config.yaml
mlp_ratio: 2
head_dim: 64
qk_norm: false
layer_scale_init: 1.0
inner_norm: false
num_labels: 17
lr: 0.0014
beta1: 0.9
eps: 1e-08
batch_size: 256
Rows from block 5, named by matrix and row number. Rows with one number belong to one attention dimension. Each number is 500 + 50 x the weight over the matrix's rms, rounded and kept within 0 to 999. All counts start at 0. Numbers have three digits each.
# v: window attention value (model.blocks.5.attn.v.weight, 192x192), inputs 96-191
# proj: window attention output (model.blocks.5.attn.proj.weight, 192x192, transposed), outputs 96-191
v.25:546509559453510450428521439537517509449525506506522450487524601517532477500570509430474535561518464394484501486451530446503480533449506561510554487537578488482435430536511495446427418543489511557476471548525464600536533518437450510431495488457558472507558511476476487469485493422512455489
v.26:549521505476609480442481480531517486490510517492510453457496510501463467499569552423447518536525468436492548455495506497497479496510526557477525495475537530492455510492518512557491443537458534529502483549522431536541471476481440475479487480476562512504554483455490495511487484442479525522
v.27:512482538428593456452544454450486523401475587473513433509453537488533474545493515490485466541418488436423485548480547430478527566461479499525506468492466505467506338524559507457449476473488480518556501517531510471584536578531485500476417551540553475562573531498445529408502486529473465499
v.28:521580496464442541454504499561527470438525498462500468484515509470435450473485551510459501527496498500489524564498508490502524503540513498510490522501506530488490485503530480459466457520501544525478509536516500535478522532472525488477535488501463510484488468476514474536504517487502520512
v.29:485474473465553531506542508440503584475430594451477433525466498496485524555426486530500435475444520457419468560502538494425511546547476496519473470485456541491552335481525503465471533425494481500547572440489524441549541601558520532462442541573512493538513549509443542386530515542479467475
v.30:494526471530443484505440554546525477587564406522523590483525499491474511478542493494546568492558484576568552442518422536539476405504539544458494523497547465536492672489481533565555522532469529474432466526465483515414452435446504497513579442493430490454449466476554484621492495470485537494
v.31:515478520491498414518536461465463513536528507525492504516486540472500548521518519452496572461477511432517571492513545504392413515464463490481461479523474453446499501553519518534433470534520456502466524494521508439468412416495486527431477512509541536476398543496454529474469518530535445578
v.32:526475505553546450502497490506446383488543452534439532441540475506525422544540519453499494455513533524528514478530483472510532475453486450491503459477471494458472588482458539570521484531540468483578468511501465471483475407504475496501496493516552518486507432518504518546490536444514499525
v.33:450428489516477500517480504476518557532510508532530505538498541459480605444490426505486561489498464506543485411433517534505494520477493465467464512563575470486516516465468516494499513512504483486416539501466527495481471445482476503572569493484456517496418508481529522494519516477503479481
v.34:497521531451508500478532507513495550452457549449508438542482542503509548488442486509489489520490498451446452526454529492543467585487516491522496499511478501506484360529519483447475474449508531514477513482517537521502522562517533486475488528498503456534516545489460510440547480513521498469
v.35:502514540497505434453532484499511495478497463483498480468489549502467535530491534462523525494462458446493458457482529449454478534490526460513519488521455485433534511514501519519444499499502464506517521528480464494500537522468498516459478516482538503450478492438468511527444576524499499510
v.36:547480537514569445455434457575487421572584446519546558445519518477528421488649546448530553550553493494582605400539448509487501445443495565471546527506548431520393619476486549578512447606448496494457401563514450564543439440457401469510510423431553505495524449463533497574449474430467533491
v.37:581501511517647398463448458526500434525548470493489536489544456479530364518635561450469496509508509482525599427587469513445532447461503578457587500477509477491380630485506565596503468578483476477539407551542407535568446410461424521536478423430551505501501407516520514584458444455425538510
v.38:467505556516423506479541490503491457440474490515447474468503508540499496522400433563525487515473516495529404517432516494591488574444455438519502481520492505465495471480478439454484468468551527493476496543479575499452535530539548504521523540498494437485533519522549513527540493483561499494
v.39:497491441525657492497480499485506481526534517508474503471511473495486430539557546437468524499529492498502551444557488513471501459493523534472538482473467489504489553457515517592524511529466491477560477511504450479517447490490421507542467495519581523528517432499466520505498486469447504509
v.40:486509499510522488463476502504499498464441479500517476519501539483456545466488507490508495515519492498527484436441514504558510526519547480483480516519533485483524513451476481486533512473456548471507521502459511505487495525428458494523528514475499543495545475444523499533484499465506556469
v.41:472445477502481507550487489470432500556485482542517538506474505491514556515513467521509500474476510533506507500514516507447484468464443481472473468521498461523475509511494522501508518520545483477442512460531479433495473444526507536507453471515503513515486544502497492472510488550522508504
v.42:498482448521640509520455508460489448534533495496468527493503440517525399554537535472477491460499532535509510471577466515481505449521504506472544494491441497494501556451544508586526515512452506457609468469465429463522478467501457493527468485498528515512508439526497540502510495504419513514
v.43:456477443550523497584494510508505468536558462505487581456526431492488483532503464522529499479492544572537520492534470547466500462505490462474492527474455511511547592472480542536535559495520499476551507486482481457451464444500519505546491468558460528476439495520517520564474505511486482505
v.44:479463520439493498519540487444483569467459556477499442541489503512493542527445472482473468494425481427436452540483546446455473582485470477503470495491472517495531359486533484441435511439490458508542556472520526459521508582518493538486451554531525481517526531491444504391541493544510469502
v.45:533497530455489474406530475498558561478476562451545433528491566478525509437538525454489512545492452419474491495509493459523487525507512536488532526503591489506453401497522475439455434501450527530447477550482495572587564566450479529458503492468518447524529518458486494484518512486468518485
v.46:472509492469385579519571535469509597486475547507484482558447528479469636503375410564542472505485457520445431590459538508506471557517506442537435483509530495512579429531481455399464543427518527535452563455471569488419563540509565505484497554546436481479460589536484511459555529573547481487
v.47:502526490525465510467505481501536532512451497502516490518533532441524550414515441540537553553503426502536471456492519493518511590495514499523512533534599463522507486452474513482504521460492484471452497545465504587518561521483460470527548497493454491470447498543551491502527477491507558469
v.48:482433484510572516555460533461509540571495515491499508530478457481495550539457491489512463445510472549513448465512488551491488445525531483489482525504507471545542515469505480557555562480486471466522529418504522438499488485542490542520495544530491538507443509500511502467538451562449506470
v.49:432527499480402552551542506493458501459497496476518518495500480481544538495367450564542428479454535530466434583490496485537519529488478439544484494476468544525507481513486453444475497436556486523484531471484577473475550506570577501518496523558469468485521551544505475515516548549541452509
v.50:501529519472510506465501439502508521431457511506526454490498550495509499459561554483477568537512502459495545462425517505508482517471508536489524485507556476502455462487485501474464475490482529533427501521503478563510505516430475467518483456471547496524517484459470505503514507464513510486
v.51:509463448512560450518455496470463535572524496547499534504490502487504518552551554439485549445504536503505598457495541542414452469497510489467499461538516475468495529493534530580523486518509474498517517468527468415477422410470476488490484523505514559493467494501476505463429504525530453547
v.52:485523488493412543485450547568511511459446509469481488563496483494487518355478455554525483565539486551521520538475524533584552514550516482557456537477558476554503457462448500450520535455532533467480487497415524562474580568474538511549560465490403459502469457545588465519548488513505547443
v.53:576525554449483444447511431539475459441483536526493431504521597533471483504602540464469564538521484418468514473434563448514476519471495529478519464513534478498415440544495502484441437574482526557421472577530488558526494477473447492433490484429573514531571487455466481504470505452523508526
v.54:515519494541458499528488517570515467538548426555492564459519511489468476464580522482511548509563518553572519430527465519538501408514541511476535523479547490541474653516458533525551497543473515497432444549505471503432445408471488484539552451461484517460476474480544456616466486465520543523
v.55:512512500522462503487509468486492523506458513467475500472460547477468512490512526495512523438504523455514512487525496507432450471535483524542470442513494519487520481501515501473491501535479446514433553507523482454489522511516540497465464485541526487481511523471474485497481522547489506529
v.56:546492491534563461481426475526502438569565425514507560476500435474480391515610559447487500503502492483525576436608441513459534404497501551473554494507493465520455653496508572567533472561464450473533432510537423482529446407488444508514475445464535552453502428508500507594422493487467523531
v.57:424474453531517520565495539495472522588503514528537550558528445497519573534453424506530510483501533561492475453496497524513491469493515457489474544514486479530549548473479534545538542460506494461501549445491505467489487474499496518578498477548456505516428527519509522477508503521536483458
v.58:483537530505427503485496519522483514495458492456462455532490474519501553479398456517515509514496484526482407525490509526549487531500497493550498516522464510496499472493501481444468494456515500501511526533473541518471564528487548509492543489483467443470472498526513501518515512498543522442
v.59:482532498563410527514489523574502466531512446528477578455526515503482521446508460526513550495559514563587494445463475536591516422499511457504487515486534502503510632507456509495540520514513542490444475512435509507412478413476528497530564483480441524444474468500544472611486522452515541495
v.60:513449526510494532507517476469528528521573531517508505455485511535492504508498546513525444433510501521506459533506446488463459493481493502473459483473498567534482492529533462522519469518502482560470524454551493487530472489555579482467487530507530519485527523473504502458475491553474483555
v.61:500479463526457522544494497507498523561543483553529540514530488475503513482544475503525522464506543521518538465528508518480497457507512466463461500486515467489537554484474534533534539528493501500454522459470513482473480437487465470517489486538465573497427520525505488512475522525496471537
v.62:527490524490435476408539510538586602497564524463566493504523581469528576395536504488523552548531436437503536500472501481488452578508525524459491547505613481557470487507506501464495465506471497532410501523541569594534504522440472497468563492437471523468461542505540480486469458502476514502
v.63:465553471554422582582461562580541512570508482502515558511501498483453593470483452503509565459574511566547477433457479582559425454555535489485433542499511508511540568479440464511565546477466560515422515497454547502397466459429531481543614455501408502516437495443527466552545517475505556477
v.64:460480494499587496499423556497478555576566519494532503504510505497418551580525529437509555485513452488459545464520462568454395494541508504457523616504456468489512491494573527549517501441426457457604531453443509446479435502449445527549528533523458463534437453406456544443523414517475538482
v.65:400491504495574506494441491495452558560563539480522457458537487485478481554494429461597510519504477478461604485518494511404508499489426512508449582457513484522505479528597576551485503414479431449574529483474509411595521482488430523502530476503422467506435494492486579467527452550497560536
v.66:479515488525443551595578577513541433465499454564480562510511505543541510511445515521394493414583486598539431477464459480620501399486620434519507411522462489501533532495422363500586445511449623585434507525420482578402459515526550522503487553480483546491599561524452425507539550463549483474
v.67:578567419508485566490520566490571497468489483518493504561437522548502524504478571556391479480538563578515429523491497523554495473545567490516534424538467539501480508513431442476532510549504539564497454499457452544403498518518551471530449527491522530506550466527520456513476507525478506468
v.68:546559441449490551495490547563540492528435502501486507527551505542499484499557552567419561541522614595522455521482514569524426502558496593535493480474477570567462493447469528489551532498501543505462503485483465549427434526506525434555444423560498519508553436448505493496505461495535572477
v.69:500524500513436591586554588504557439455493477537487555504510503529515490493456494552428483431612505601504433523465467482626509447469601457526523436512461497522553513514424383475575461480471631567455548524417503551409493514497539525543497536524455543494567559555441473522515543454519477450
v.70:562496483500594435414414464504460539568480510501498463501483490493539486500573500464516532577415496433503508459550493535414494538536417633452502516490514500533408502451515627563475523516472413446537393487592483543567478480479432467523513413518580463530456433462615551512454448535466530479
v.71:495467486497593452443445454506484553536492534472518462494460476481511461498522488481555519581421514422488489476529489504392524583479421563517507519506523491514457480441564624525439495496506428444571422481531520456593504479473457488484497474487534445524453462514560585498445493554476512489
v.72:382463617510350444521596409487425521344546477487514527487508553487541408470454485512534472438543418425446613565519520431507562521436491409453487458470489490478456512550565486411362327491562530544434490475478515467525552497555526553435538590413435533492560589602371409516527558533521422529
v.73:604511506524477549474541516467526454471442479510484499504477489509539473475492503544497446492475565537578394518516528448528536518455500551513523463527560524539537512451425462510536567577504530535396474561560507586492508497532525468490418462546543529490519542570580487518508544461494485489
v.74:610510499515509500470544500516529477479458479532476512494488503535550445462529567537456498498488552495553451521488540469495552517517496547504508432505530547520432501434442515507505518554475534510459414540588525585485502518546517454483462484507612533527534487532590449542457545453485455502
v.75:524480485497549501520535580512538502490530511506520545517485530549497553543549588462442525481533450506510465463476529528536442489526576510457594518522451491496493520434475484543509474539436510504505495459492497576403410513443453529590486565480572501535559464470460461484521483472476462468
v.76:435462473483603463509436498529480596588583507486568488523486503499412568569542500428561560543462439425428546493548489574410451505557497557434531582500476500483481473530569564544479512413443443478607475442497502409533484545455426491526549496485452436563426450400486556459515423526448553500
v.77:493527479452624477505474551534565529557541468535525545514496527533483556561571581451455595507500436499524482473536488611484434500579548588440573515538525493526442512467501517561519479494408478488510448471556516547399396502456424453528541531507554487570486440445526489498493481461469478464
v.78:485457483469598439417433422522454558576483516469521473489475494494456499490564486492571538564413472404452554505530536521376518589521370558461460570470533530485443472474561642519404543449519399383576460506601547426601483487493435451444484437509522460510410428464585568468473459546475517516
v.79:408484508459500436535465467572547565531597504520533538509478567561421551553552529444482613501521402434440527510515510607484407513583507508443519545501447473522432499561558502529443388467451490498527504407537517433447406505488434478472603570461496517525458476412451495511504472505479491526
v.80:490540532521393579587557560499527409445492493542448556489525483509553503519470496509421479417604521610526471498473481467638481402443606450515502426531493472479532525524461374467593457539480612578400532498439485549392496461488543524499497557492466521466583557536416453528572553431564485484
v.81:568464439487659507456433575501571558570534514486492497559471523515482610506491528444443553543470547527494374467485509536465451557540498550498546538536525501492486488464505515575587601490476430468617434472519516526501492538432481483524456503558532469525483462449607553481467423530474537458
v.82:459438498525607451498528497558615577484561483512587544519443583581439605568552579468450609523478402461485396472513520578528429546584580524427636496512453532487429520465542460517471417438422502502538413458510499543391452579449434463528531665506562484596516454453485472514469443445453452456
v.83:455537533483390476519501481495409374437503477482461491478562435447506373473461491486552356424587500508471659521465484415514584388488485388556445491488465483465554510584471459442488472514536513533510534541402453395541507491524557553518540449450426515481535530524405511491522574488478529543
v.84:487476500475520446448414478494439547588511517446540459467514482445474490481557471516580533545444476466462586493559491573392491549516426536493457567488532528536488476545564592510462537448483406425538520485523498414579531509506462461469507440504471476505420471445528537463497462544491548558
v.85:519526492532508565547485570484502418516503499500423501494511502484486536552478498513468439452584567604556503477439486508534463411511511477540495530529491468483604492481490438553608597489476530487525579522461467503444449484477527543556440472527466528433490497498506520500550473472557578544
v.86:480522496509507559564502581507526452473520453537499531505515493516470531553521557472436509474591479570518480472483484536557469408567607469486578497538453490494508501487452411491568460513435551525497503501447485544373449518495533517563524553503520515540557488493449485525515509435489511485
v.87:471444622562441470535577435428446517412563514516508503484505498494534487500410415502575432435529403452475510503514513399479596538398502398517501494494503462435485517585552447450443440533544504537457557515529502463581593499538524537421519606430474480457497594606476484494485587543529443525
v.88:517474531484480503507409505450433468535513512461435477493524460423543490489491416465539442464579552519536584482514456481470501442425476442557408538518525419494620496534528507516558542459527490482524590529457473374561518457487497553469483429520396490428434573532473598479566456515530551502
v.89:442473561502390459527555412493440412330448483530455519497513494492526388437410433510491374450509491416451584576451512383558627489451483378546488410467434520421502534523500443409398386517589555539509505508422466384557543499545573556446511575448424519475588601599425459542479570508498465548
v.90:580514472514583511466404514534526453568461519487398468500507445498534465492564500472494496548463582488525513454526476527444471469554416593531440512501512482548495500422489580565570543502465444449518466528557505505528439476503490482538503372523514468513432432467578581501492447463509586495
v.91:487481496487512502482431451508422511550455507480492463454505428452502456491493406515575457541461537441498590480528495473381509497500391551515404576435517529518532485484563605516486592464544425428530532543554504442637493470503471496500507387530463470481431485474542565495533458524502572552
v.92:500544493562459507519553489607511458476393479564543497460583478477511407495561493557590497518487480524521490487544511521561554476536519530467491521439595538588466488498424519447480513567436515511369464539613515640472477496540521402507521423529579523520528436466507440520514564439502479503
proj.25:472559443484437588579477532496515537602420470584551500526581419479511513464474492549542528534517564541470485469534484511499499476520478558487418524484511516609569548527429495444535615476473526521419492525469474500497533477548470476504488371516435498559466520496462480513537527551451530479
proj.26:443535473493469578547524488456484552541469431511520522549533492469544521485463468539467462490463547519513442440504475453505481491510466535512426467497487517614597579523469498456520525471493475529441540523439512500530561498469492540519468460469460479462503556485489510519534518553494484496
proj.27:461491419519507578536512573579563471545500528651519477534554460476572459537530435503474503507575534596439474441548539560567545470476606455530514462445540540470560518540359447466636482532473609535518457483465434509474509454480411447463545446566532556586531462531471415496529476456491471450
proj.28:490525497461499558516506487495489534501468513508527491490519494483511505520506516526531540520517569500554488474494487467481479507541494557455494504483525513568557532515481507482472547477490521521448522513506519522515493487442462472536494435448487514480508510472514492541542482461521503515
proj.29:484489418480519496478525522597532466459534545597462460492534453485584378573560462467462492516536529562439472479487611540592556501472613460514527455458523514423511451470410441509594475546519637504567463494474434487472493436492422429445513477601573576573551457558493429487497465434517482461
proj.30:574522570485511444468515426429431540462471468374472508506465553506444596427457550513499505484462461410556540532448453423427458537520381517448488526576454447552455521516625543497372501457541365495486522521522567476535496558521592595552439546409448447407492511465539562484487519550527529549
proj.31:540480474520529487506463531515510506490487459491453506593499470582459520504503488459467524514501445492444420483487541530533513487544542514480441512516496549486428494508494490481540554483489500441542465493559522530539547488569512528515490513554467537571492455517533492505482427514449492408
proj.32:507520552499517468493544514421521531510470453409518523497446557502464594463454508521474528439446444511515469510436456463497437520519475506475519488529500507513456560496548479536480481489468456499458533540491576580515512567517537499564482577460466478445528528442539504526529489534519482472
proj.33:542490448479489458486451504515474500497515476452469477501487477525475462498507509516544520559530475499499530534554545550457492500502509523524461525508476456479429460493518534469542526522500435473530478490569469512477494504554543474456470518561458485493432469522531493467495483523493533500
proj.34:464478445469473566535505531560542495558507544604536482457558455449533421552544480538546520562538570514463519513555540567499577481509562490525494532405535505490545489516424479490559517535503556514471475481484452482455490456458431446438548398539518514590511473539477451474490513462491476492
proj.35:489527473495514482497519518527506539556487446517558539523534466541524504450482492485506508495501486533516473494515490524570477529489449572473440488492529518526524523529486489473490487477506513480476510540506537529499499515513456511499479468483501536537512458482517506548489459504479474487
proj.36:521533552500451524564479467355463572555478421474519517563512550523468662454387488498478496436419479461557474472472392397448415524542417558502466491595439500592515573526578508503429529432494383515443576513490539486545553557553584618555467530416414440448462580470508532529533512594467523489
proj.37:490539570549478521546529483357481581499508425467495563553466580509481644443399495473440515413420434485558449458465384375489386504536470534488441479601448478582528600529551448526459479466492422519424601527484547507545564573527588601574449558417451446423495597407491543528572495586483497469
proj.38:512527518468466478485533526538515482569489514508549523443473519515495438463572530519537548539512477516500583554524491568491534522505535464500576573433540492470495512513444562512497457532459529498519460497522485552437423508499478440460522464502505499550499434477471495519462521482500493555
proj.39:482459519484504501516544511465492518458500463469441544528483523460528557506423504477430463420455491510495443447464460417512469492481460500542480443522481518523528557504522468512499448489520478500504550528459506474556552533518515585520463531481517478459528581489517511539529519510496499491
proj.40:486508480489475482500532497487486548526490484488553519471535462484532489493531506544516482524473538507528544516532499488497491501458485547518468490480508473529509520475509542457489466496519445500463524524497473504491517500480524489475472470474526474479471488494499502541489503498525527537
proj.41:494462504508517460506471520526492480471536531481483502527489511528478491483508461485499526506518426502475485527470525531502511512483548432523511542509491527455401469508501502542514482497509501481581439475519518475517479514550530509454528589560490495521473461553502478480486466475464510472
proj.42:510467544507537477503552495451485522414508504441464550505448540492539568494487516462422449406466475485513459483456481441543456501490491461516516412535516506465514566483541434549491424517530467502484567535465550474551526513498542568571477572482513498451563547474507507522539524502509454488
proj.43:548489516519523426442494468467475503426491489421429489503435553553481514492464527457442500466477432452557487516440477447503465524514462501481519467555465460426418502490585506567444448506502473462538533520527537506515529558532539541515489611478520471428516508478555526486488475505524506521
proj.44:490465412480531489501506532623559446480521549606477487496512481508541391566559463486493507562541548579453498494542596594572524494492572473549524475470534552452499477485422475503608486515505619496571427487465455507467472443510455434448532484576544567600514438554501439473463463458469479471
proj.45:454574441483459608557486497516508522568467505601558488489589436470513479483507466533525501541536601523478532486545497536484522470519510528501420487453518525586589495537447522424515573497511510556423532485470453470471517444485452447499501364477465499546480501477467462503542520498497512499
proj.46:510467478480515456454450489626513432492507558503515451463518437522490366569603502494560523559547536507489516521544588575491548505482538512499518546448516489422447404487474537487560499526479562472559416480554455486458435437494441424456544458558531551572483406559513457451450510393498521504
proj.47:525518455480463524499465514506497497508490503472514473473496474503454506540514518507521519528496536490484536501541497523456479451496509508517486526530517465527512491515535533487521540552505448520489500520515433475505480484529509480466457477473475493475472487468492482510499551537517540524
proj.48:463446475510531467486498514495466474412549555450435526536454491518529478560540533453463451482482492502475494537490545509506511500486531469532527474499466512411440452453537461503498404512505473471586497485478491494481487477497550514542460610521533527489545502528516517452482519466495485498
proj.49:533491517538534445437472501507522457498501561508514492465483515530466455474580497507540512532549476508537519544496518562482523518494503447473591553482522483402448455471498498541494492535452529487545456475526498547486467506477484460487573521497545519512504432538497494465477500441507505528
proj.50:487494485458452533536494513505511553587498471549530505504553447463520490493508465507531514541486538496505495512509504484489493484481512530496439504474512502574553540522470513454509552501512480512472505513528476465512522500530483501441466401487433463524467512479491491543496494532485510512
proj.51:493447488501511485527496520498514499471505462482442528576472489532502507537459485444454470502487446480451396466461519485500491490503531501494465470508475495479440522491499462496529514472496488481553479538525510508533585512556517554492452524548474517528506503545548499496492469509450495439
proj.52:483537508459429535477469484494468521469533542437559439440505499484454505559565498539563512502509590473540597540491522508428510474470494497454511551477533429515518475523509535482454493534528482544443557497544427472446437491424488429469501409506489488465464542458450514490509523468595578574
proj.53:456527491493479571572505541495530564635454463571572547515553440501541521455456449549574524544477504546482479476557487513509513486502504534503441549445538524620551570520450526441541597451471499518437494498520479490496523514494452474458502395493422467561438532514472473506527483557432524475
proj.54:553500576496476456501490453428447561500483441416496510505481512522443585458415524519530496456452436442570510517487444454448433538515387533481489529554461455553448527525585543507398546470524374467461534531516559505542534536526582590555468527455465424443456543456521546505495519549511518520
proj.55:496496516528526510485494506548534491523520510558519484523566473550527494481479483504518475510476488535481457511468508499548541501471501505460436506516519514501482474495479515496499540457548518476530502526521502479513535501560482518506499500512463513528531507523485477499484487473499472492
proj.56:515504591550508490529507455410467565494499422440515535535495578540464629463428519487440513426425433475551483453460409388490425521515433552503458475622436471546488564477589470528412475418517410484462585513499564532566561567550557631602450567397484458421484581441523539542559512571489479485
proj.57:544455505507520408448476473518492505419543502455412506486413523523477470522545537487486510505495470489493541547508529511463496519512501488541563507496477477402424456482563502522494444526513469460571486488529508470482482513535523527462486590554525504465505483534531504440450493493499520510
proj.58:494538486462477498476483510506500511506525523516536486476493516510450478485572506519552534530528507503522584526512516539490500528515536497503505555479527508511500507497470548480480475517515518499510512447512486519465460471474487446493484489461497513537507478464481485493498498494524500518
proj.59:549496555479485454485488462421453520477468469370493516470494508511416563430464577511554521465450462459553543561500442462407458526515396511459519546527477477514442519500598587525411530494517402485480518527556556520536486557525564543519508507457487439438445499498545548482490503541521538573
proj.60:480527526539538515510516503531501430480470531531482516515498485500519489487459472479490467456507498550459488512511520479515547499534484463452508522491463545476521488483473505532500521446501510492531475494461500473503461445549532496579526539519500498512509493567479519482495518481477451485
proj.61:523491506514529443501462515487498481475530490428447478539472497523476505503491487472483490484493473465509462521465526501478481522517483482486498507529472463463429453482559499530478530486514453486533464512542527503513503506563551509484507531532466493487490517539512497458465490493480510484
proj.62:504555439482459559515473482462519501586435479536546500524509444483495469527467498510509499555519565515523525455601512511478501469549475574490401508530438491583529507526481546441523593501499442515458494531496433472492495466531502490500452393512458495491458495465482499499529543514488568524
proj.63:542481507477485462467507462466440508432493543410446483455474447514470472500473505546555506509500514418505599589489524478432531552520450527504491540478456452526466436468609595482423513519569410462513497531557525419511497492491525493478435493491461470433489507549531531475473524511566487588
proj.64:484412405466486457520529433575469534383464519548476518513512407444604462582496476462432461498500610509474477487520558474552524484492528467540439426515472485549585478482472441462489450558582512523563498434424485415549518508535469521493449479550498584470530571555523450471531546451456458490
proj.65:559424458516520456517540424561524504479511484578471485553480521465574536577544547376376489492501560514489450465510538450527451473482525474503480398580491460537531507473450446509518475583515502543534478461410456510516481489554461544515490494508539571497552523534507444521458529447432488414
proj.66:515528466514512472426467496450442543478396500373511491429429491508387478479507472598614529549470477394484582540511496532430470566592379559513445611454455530502497501475607602518419595411591436422495562532600547442552501530495524464503446461510477500466424439445537571467507476545543519594
proj.67:418523522537501527470489513479491492501490521445526488398505485467430438520511450594612523509515456419488548527491463557473531519529485477471528583426517500490485485499549548519475527403529539443456528503571541477469457509456520435469509469498480479478449516491467510479579461458558511551
proj.68:466474558452496467489507478436486473425533497456467485476468473401527476533462464479544456451494453426471537498525480467480590514478515432538549507471499472446560560486536509507486434455495524542539551555502458478512513508499528520512542559512479445467498569522473479492541494470529483519
proj.69:487487465513533463418461494449457537455458473404506493447437512500417486517549490545593541552460483388502561518486499530439516564571425552461467584455456515489486503489595599538440546474578430417492543499598531468509468516512526452482455477517482487461435432448546565504522482506549543589
proj.70:473536543475428552595543496475523471518557527556519494505551539482533501454476486449475430451515462541479505526496504431565501460427547442524545459544527487488555483549455402461511461524440537568459531512423504522484539475497505574486542569451481452535552614526448446499520549505487435452
proj.71:513530555501465543547526500524539473545566491568497490548547513470545535494510498444456481485530490551486496464510497464547479412456570472499515434563522462494504497555422418470533457566451545574484523477443473530463499465530482539506532523456479497510570561504474460528524504481463500442
proj.72:603534503601578534499455514515588494636445523531528488553482509521433627398523483516487551523423527539532380484455504497460455480568449513495440540562526586554464526473428564577548710586462447491463469538576521548514449473499471471522542386543540487523433392465600559498414444510469545514
proj.73:463577573481499523499450533458467476493514453412492530463491567565434493458494527561568481474542443481495549522507429533473486526497496496504549556447465524433435484510528502498518489391474517484466517519547551528466497510452565482522555538461463446507452467513449526538546501533538508523
proj.74:456598570500426560507468569444489487561493512441524472439497548515449490433456456588585482477518439485492520558487448513486508535456504502533568568487487487418488502553523490465502515433451511509441554539551532526444505492478571494474551535473453468500486490469468529491550495553586500504
proj.75:494492453450447497494462508505472528451404470473444487479501438482490442494467456570567494521522517479505507552515480546480532534515475466560455530427462536514565486522551488436476509436539511450519526525534517429498542545527558449432509464552436479493461520492492485486577491469547507551
proj.76:543449445483483479497540459548461506409491541582438496542535421426611450592484467447427459530518584555495482462471571437589518445477537449558417396553499494546577453461464419461494457585558542520540538463409448436544496455566462534501433484563510573459580604535537429495516535475481478474
proj.77:470528426495404522505534523462422514415442544464458466460491453456521445511432436566560454520542542476464520572514493463559541478479518452565468497443470507504590428544558447452492496474543531450490545542488517436498558516536539523465463501537471471472543576515496485456551491494577487541
proj.78:505481553495452519577556500509565438535557510587512487566575504464598534507476514387389440436543537614492430436502522468580492397434589439501555390575525457488544487531406398484598418581421546612488477474363443546452530472500498567527549525509521494509592587562435414501478555449457466424
proj.79:522508433525519520508535478497473547489422598550487461499511401438562475488480445532470426523467556544528486529487515458546575517502499448551411445456509546511587443477472480483502560539542526446506537530467475479559554504500473563502434453545493531516555558495527497445483528519505455529
proj.80:519522441509568440411457517472456553495403460387514480466412512545392492486502520580608557541436466396493530532494475535431473588578420553483475624450450576521472532502604611525423570404559432426490519532595553470557510577495515444505441473512515480493441415447558547477505452529510513586
proj.81:441515470463435538537544473524398466444514503504481508451526467460553403608531509521564451511566531484514578470576491489542490431498535478493511466451467455484519491489519465444452375469502530535466564474450468450495510485491531516542510504465487511484549568503431470478583548461494500523
proj.82:466547390459397537533473536483412500475423547487435428456560403411487424473492415592541424533552561482499571563513521504482531488498481444596394497442465490537593414543515504459503562500568483427460547543498495383547495440545519517444476427528428502471503541494524523417548514525593528593
proj.83:562479474557570448450556528510593524527514507533555503528460537573478586476513486487431617515408493533484361490413559533490465582495476538413478505551560531529456510470495524505533569517507494472485486474570562555486482509480443418491465529539567516517472470504567516520404461536495485473
proj.84:534456525524511487526558464543541451503542527588498502566543513483589504522496534402400461459503524549511424441467515416569501429432531467512522419554522483492504500474424430510529416573487533544549472453421474501492493459538470582532504535502560511499569546522510484526471542475454464428
proj.85:442464427443513446448508495506447524375467434463490559488429452508497458584513551493521539488512499466510511535559515558493512545522513505468539497435459512515494551496559530479470425440533514482548485466519501472476531581508535468512474502566485521515466467500515470528535482450461480513
proj.86:492516427462489458475523515504444542423426514462478484420452457498467427509482482564563532544473497424508519555492521549465530575528446490517451538445506516519532474521590522478438556416576503446514534508573521449530525513522531467448433471540483524482458488495539523460548466505550485552
proj.87:566501500538544536497463538541570486617464487516529480535467565543438570423554562514439555563467564511508465492496529548493413476534444542496481545510505542545470469500459577499509592541481470491469430497510542539500462462506449465528539437483529544534486401435552553501429501521438537482
proj.88:487450454500561434504545493564494541436542460524494542558473509558529517578523585412430541489484504515464452455500528518550459509516521550420498465517504554524450534491495515488488435534495488492544507451474511547496496529523477480569455518508537574525530448488546439544478521469413482460
proj.89:572549522590584527488515513504612516673528544516573435521469546565400585437533514535469600542426447568530430469433547567444420522562445576446457543559546553561434510465459604562495645526454457480396459528579578576486454469475453411525537426489546529516447418424546562469394450560513523505
proj.90:471557510439477494519550494482444542498576520500527511502489539494531501549464497459486479490494453539476500517525488427548462522465572498499567453514523470440530502500490437461500380483492524536492541482422519540500558492485538547544493603496507497507566607506467464513484542545504430462
proj.91:533477535482525470527553462516525504520555518538531524583523561524562547534504547387385494455463479562480433447519517461554438480434540499492555416597543427516476500486432430528523408584439536589513473465405482557459520470519503575534506587474542494494569543537484469533469510518448468420
proj.92:543520566499467507500472533386512505542485500478515499509524542505516555395439458505490457479459478509510477563446447435459546554394460474536571525548518476451539494561525458560524556485500494534538467559513468535491548513507519535439478598482479423477479518539502560520450484530534488508